{
  "model": "image VQ-VAE",
  "encoder_mlp_ratio": 2,
  "decoder_attention": false,
  "optimizer": "adamw",
  "lr": 0.0024
}
Rows from block 7 of the encoder of a small image VQ-VAE, named by matrix and row number. Rows with one number belong to one neuron. Each number is 50 + 12 x the weight over its row's rms, rounded and kept within 0 to 99. All counts start at 0. After the name is the row's rms in percent of the matrix's.
After each neuron's rows are labels from the 100 images, of 14976, where the neuron reaches its highest value: "strongest on" is what is common among them; "peak on" is the class under the peak. Only what is clearly more common there than usual is listed. The data: drawn small creatures on textured ground. In brackets: how many of the 100.
# fc1: MLP up (encoder.blocks.7.mlp.fc1.weight, 256x128), inputs 64-127
# fc2: MLP down (encoder.blocks.7.mlp.fc2.weight, 128x256, transposed), outputs 64-127

fc1.249 111:55 33 48 51 61 44 57 51 52 28 55 53 41 56 53 27 68 32 41 66 49 56 71 53 51 37 56 47 44 40 66 53 35 40 50 60 46 59 41 18 42 51 50 70 52 44 58 53 44 52 52 50 43 56 36 51 54 44 40 42 52 51 42 58
fc2.249 107:46 54 50 31 61 50 45 26 43 39 20 30 61 55 41 26 34 45 57 53 77 64 47 35 42 55 46 42 39 47 60 53 57 42 59 58 46 39 51 72 49 64 32 48 38 47 49 57 45 66 51 54 53 54 53 68 62 57 67 62 59 53 48 54
strongest on: yellow (92); large (56); plain (42); creature: turtle (30)
peak on: body (93)

fc1.164 091:30 52 42 72 58 44 50 47 43 48 43 48 53 46 31 50 47 56 59 85 52 36 41 52 46 54 96 29 62 25 69 89 81 59 59 50 57 52 50 61 45 55 56 48 61 57 54 39 67 45 52 58 50 45 45 64 56 62 45 42 57 63 43 51
fc2.164 087:65 45 47 64 56 54 51 44 57 58 66 50 25 63 62 80 41 71 30 35 45 57 73 60 54 38 64 63 47 62 29 33 35 54 48 50 60 48 58 53 46 43 58 48 63 54 65 35 72 35 42 50 47 28 53 47 49 44 53 49 53 30 48 60
strongest on: white (49)
peak on: limb or head (25)

fc1.177 113:44 45 70 43 77 47 63 47 49 69 56 70 37 34 51 59 25 41 32 49 43 60 54 52 57 44 50 46 40 43 45 64 47 50 53 65 48 71 36 49 64 36 65 69 32 57 42 41 48 62 52 45 45 44 58 60 40 65 53 25 25 45 46 47
fc2.177 104:51 38 60 63 46 33 41 63 41 68 56 73 51 46 59 46 51 43 48 48 45 34 49 60 44 75 52 62 56 51 42 47 43 49 46 42 37 39 27 34 64 20 70 57 64 35 51 48 60 34 63 37 54 45 47 27 61 33 24 47 26 47 51 60
strongest on: blue (57); teal (43); turtle (29)
peak on: body (100)

fc1.163 097:63 57 60 33 66 53 58 54 48 60 61 50 47 52 43 55 43 39 62 38 67 50 60 37 59 53 35 56 54 57 33 54 46 81 43 65 45 36 41 58 58 42 52 45 44 56 45 75 72 59 51 33 73 18 55 49 44 66 51 46 55 35 49 22
fc2.163 113:48 36 69 49 45 32 34 44 52 60 37 57 68 50 45 32 30 31 47 47 64 59 51 56 33 52 55 55 37 60 52 45 50 60 75 52 62 26 30 62 59 55 69 70 45 35 46 56 47 68 66 34 53 48 67 59 63 46 65 65 26 42 45 64
strongest on: black (26)
peak on: limb or head (28)

fc1.252 086:28 45 55 55 46 54 56 64 38 60 54 47 68 52 35 52 89 57 48 49 39 42 51 70 62 25 39 53 52 68 69 36 46 47 57 50 37 45 66 84 50 43 36 51 51 54 39 50 58 54 36 53 41 53 42 80 51 60 56 50 50 41 57 61
fc2.252 084:56 39 49 50 52 44 47 62 40 68 39 59 41 35 76 57 42 52 43 55 48 27 45 64 48 55 45 75 68 38 34 56 47 35 36 46 41 48 37 27 52 29 51 41 68 46 51 45 67 37 52 47 57 53 46 29 54 22 33 37 44 51 18 50
strongest on: red (25)
peak on: body (37)

fc1.153 126:44 69 38 59 43 38 76 47 49 55 35 51 46 35 51 38 64 43 60 60 49 56 54 35 51 44 55 44 54 37 45 56 83 32 66 60 50 47 61 59 35 64 36 69 64 52 30 59 67 58 75 45 49 62 54 39 52 35 53 32 65 45 53 57
fc2.153 093:58 47 52 38 40 56 45 35 50 40 41 36 56 61 40 43 22 47 46 39 62 64 62 35 57 46 54 46 37 58 44 43 45 50 61 50 65 51 62 74 58 79 43 77 41 45 51 49 47 48 54 46 42 45 66 70 35 65 68 60 53 40 62 61
strongest on: large (73); yellow (49); butterfly (48); colour: orange (37)
peak on: body (32)

fc1.56 081:30 50 45 60 59 37 54 46 28 55 28 43 38 44 43 58 52 43 55 82 48 44 56 33 46 57 74 33 50 33 61 64 70 38 52 59 45 49 46 50 50 63 60 50 58 51 48 36 63 48 31 55 62 61 38 52 66 34 47 48 57 57 40 46
fc2.56 123:41 28 58 57 62 33 33 69 63 61 70 48 62 47 50 40 61 36 59 56 39 41 33 63 61 40 45 46 40 44 49 41 48 60 54 54 44 60 63 46 71 56 49 52 59 30 28 68 42 45 77 31 54 58 33 59 42 54 47 69 55 61 91 62
strongest on: white (36)
peak on: body (29)

fc1.68 121:33 32 41 37 41 69 67 54 36 46 54 55 39 37 63 71 49 55 37 47 46 51 46 65 54 58 41 57 50 39 44 53 58 73 21 53 60 38 54 68 65 59 35 58 47 57 51 52 65 49 40 46 60 48 56 29 57 52 45 62 53 58 66 44
fc2.68 076:61 51 49 53 31 54 52 61 46 42 62 75 52 44 46 57 31 55 43 48 40 58 59 52 33 52 50 54 60 59 45 53 38 60 53 33 60 53 49 51 77 56 58 77 42 61 54 34 57 57 47 46 30 45 69 53 50 59 56 37 33 43 20 50
strongest on: large (53); black (28)
peak on: body (49)

fc1.95 123:60 56 38 52 50 58 48 13 57 48 37 46 51 38 46 29 47 60 45 44 30 31 65 55 52 38 73 53 48 44 47 42 64 39 65 59 52 35 60 17 43 51 54 53 63 58 33 57 54 55 60 39 42 68 41 48 64 27 48 58 54 52 52 60
fc2.95 082:67 64 34 44 36 63 62 51 24 45 38 55 43 45 52 55 59 63 51 55 53 44 51 33 99 61 49 46 55 49 49 51 50 11 41 29 52 52 59 43 40 54 48 67 48 61 69 36 46 30 40 61 37 49 55 48 46 63 50 41 55 56 33 43
strongest on: large (58); white (27)
peak on: body (32)

fc1.36 104:46 24 59 47 43 49 63 64 60 38 48 65 45 51 56 57 47 62 40 52 43 66 57 48 63 49 46 47 63 60 36 71 56 37 47 58 43 49 44 65 57 39 29 57 40 58 29 34 44 52 65 58 37 38 72 42 52 50 52 59 71 45 38 35
fc2.36 087:46 32 55 64 51 41 33 61 59 59 66 52 66 53 51 38 48 38 51 47 25 30 47 52 46 50 54 59 41 56 50 42 43 50 59 55 64 71 78 41 38 72 43 67 55 31 30 62 48 59 79 39 66 52 43 61 16 58 50 70 60 56 42 60
strongest on: dragonfly (46); black (39); green (25)
peak on: body (45)

fc1.172 079:61 51 56 41 72 60 63 52 32 44 50 48 42 46 54 49 60 46 33 32 43 44 60 51 55 51 34 69 77 74 50 39 37 48 46 62 45 32 59 39 71 38 46 57 33 47 34 80 63 51 36 32 64 25 57 57 47 51 63 53 42 34 63 38
fc2.172 093:57 31 66 69 48 28 31 54 55 71 59 66 61 55 60 45 45 41 37 40 35 35 57 61 38 60 61 63 41 61 35 35 39 61 71 45 61 44 41 41 65 48 68 71 66 28 43 56 53 43 69 35 60 40 66 51 43 39 45 62 37 37 70 70
strongest on: black (44); caterpillar (31); snake (25)
peak on: limb or head (45); body (39)

fc1.28 091:65 46 55 62 42 44 45 59 48 43 66 55 66 45 56 51 73 59 65 54 55 81 47 56 54 50 52 32 43 48 50 42 43 59 41 46 26 34 83 60 53 59 31 58 40 38 45 63 62 58 41 44 40 51 66 72 45 67 66 40 21 75 69 50
fc2.28 099:50 50 56 42 42 45 52 40 40 54 40 56 43 48 47 56 45 54 45 55 66 57 55 62 52 40 49 48 58 54 54 55 58 46 51 52 44 22 14 56 65 29 71 58 43 56 69 34 52 49 27 53 34 47 63 37 74 38 47 38 21 42 51 47
strongest on: red (61)
peak on: body (37)

fc1.6 126:42 40 47 52 61 57 58 66 58 53 54 77 45 72 49 59 53 56 44 51 29 62 29 45 59 58 53 54 78 53 37 73 35 56 35 61 52 45 41 53 59 57 35 54 50 63 37 25 55 48 55 48 63 27 48 56 46 56 52 66 58 57 48 42
fc2.6 115:58 56 43 39 45 60 52 44 52 36 47 40 61 56 43 44 16 51 49 47 44 64 48 31 41 48 53 45 40 53 53 48 50 57 54 49 67 61 64 68 39 78 31 59 39 48 46 54 49 67 52 50 53 50 54 71 39 64 70 61 59 47 17 52
strongest on: black (26); crab (25)
peak on: body (60)

fc1.150 109:53 33 57 62 51 58 60 42 36 69 54 47 54 41 50 65 51 55 51 66 52 46 61 49 55 54 66 42 31 38 52 79 51 34 57 61 49 55 54 52 46 48 53 64 49 44 17 71 54 60 12 37 29 67 56 45 55 52 46 63 48 66 47 64
fc2.150 197:38 55 49 54 52 52 50 51 43 39 53 50 55 43 37 43 17 46 66 67 54 59 36 45 40 56 32 36 57 37 65 59 60 41 50 52 48 54 51 67 18 59 48 58 42 55 48 52 38 40 49 58 30 73 42 54 53 62 47 48 52 68 24 44
strongest on: plain (38); white (34)
peak on: body (34)

fc1.79 122:42 46 57 42 42 47 58 39 53 64 70 63 35 38 62 61 34 67 52 39 25 64 35 38 68 52 41 61 62 46 32 70 49 53 41 65 45 44 43 72 45 47 46 46 42 59 43 39 54 61 49 54 68 43 69 43 46 57 52 45 43 48 45 36
fc2.79 139:56 36 47 70 43 36 46 64 53 71 64 66 43 49 65 56 73 50 40 44 32 27 55 68 56 62 58 72 58 55 34 41 33 52 46 41 48 47 45 25 54 35 66 57 70 37 51 45 60 26 60 36 55 43 51 35 43 29 31 48 39 45 73 64
strongest on: blue (81); large (54); butterfly (36); creature: turtle (29)
peak on: body (95)

fc1.128 078:57 33 57 45 34 58 60 70 52 60 47 53 55 54 49 45 85 55 60 33 50 43 64 49 51 51 26 60 45 80 54 37 24 45 35 44 34 45 74 62 29 44 38 57 52 44 46 37 55 55 50 38 39 47 51 74 45 67 63 41 28 41 71 41
fc2.128 066:49 41 55 39 47 40 55 57 41 57 37 65 38 44 57 63 46 57 52 61 54 36 53 77 58 33 37 65 64 38 49 63 55 37 42 58 43 45 28 35 55 31 48 49 59 60 57 45 47 51 36 49 44 57 53 33 59 24 39 27 28 50 27 43
strongest on: red (40)
peak on: body (69)

fc1.182 106:62 42 67 52 38 38 61 44 59 28 51 49 36 51 59 52 55 54 35 55 57 45 30 47 53 42 55 60 41 55 57 53 64 20 37 65 61 57 58 50 33 30 54 57 29 55 39 30 46 46 36 46 40 52 53 52 53 35 49 37 38 43 52 39
fc2.182 122:47 43 68 41 35 40 37 41 40 45 33 55 66 51 37 38 28 36 53 50 62 69 47 44 27 47 52 43 41 59 59 54 57 61 72 53 64 33 34 66 62 59 66 70 33 41 48 49 45 68 52 34 44 52 73 62 65 55 71 53 28 45 62 60
strongest on: white (26)
peak on: body (35)

fc1.18 121:53 28 43 51 48 53 58 38 31 45 60 57 41 33 26 40 43 42 51 51 38 33 64 55 46 53 62 65 56 47 53 45 33 65 47 54 71 27 59 36 64 57 52 65 57 54 29 23 47 64 52 39 29 43 59 40 45 64 49 58 51 67 46 33
fc2.18 077:55 53 57 36 44 54 47 32 32 40 25 53 57 48 52 39 36 48 57 56 72 62 49 33 53 62 43 44 54 48 50 55 59 17 54 48 49 38 35 69 70 55 52 56 36 48 56 49 46 61 47 45 47 55 63 51 79 51 60 51 42 51 27 54
strongest on: striped (37); jellyfish (36); white (32)
peak on: body (52)

fc1.231 079:48 50 59 37 37 69 31 41 63 51 61 39 77 50 53 74 50 85 69 39 60 52 44 59 40 54 37 51 42 54 61 36 47 46 47 29 35 47 37 49 62 42 57 38 62 12 48 62 49 29 51 38 51 51 57 70 66 45 41 30 57 40 47 55
fc2.231 090:57 66 32 39 52 71 70 42 41 38 38 44 29 45 49 66 60 70 55 51 63 48 57 41 71 45 46 47 61 46 50 56 52 41 24 50 41 50 52 47 55 39 43 42 51 72 68 35 54 31 19 73 27 50 45 34 57 53 42 33 58 47 61 34
strongest on: large (62); plain (35); black (25)
peak on: body (35)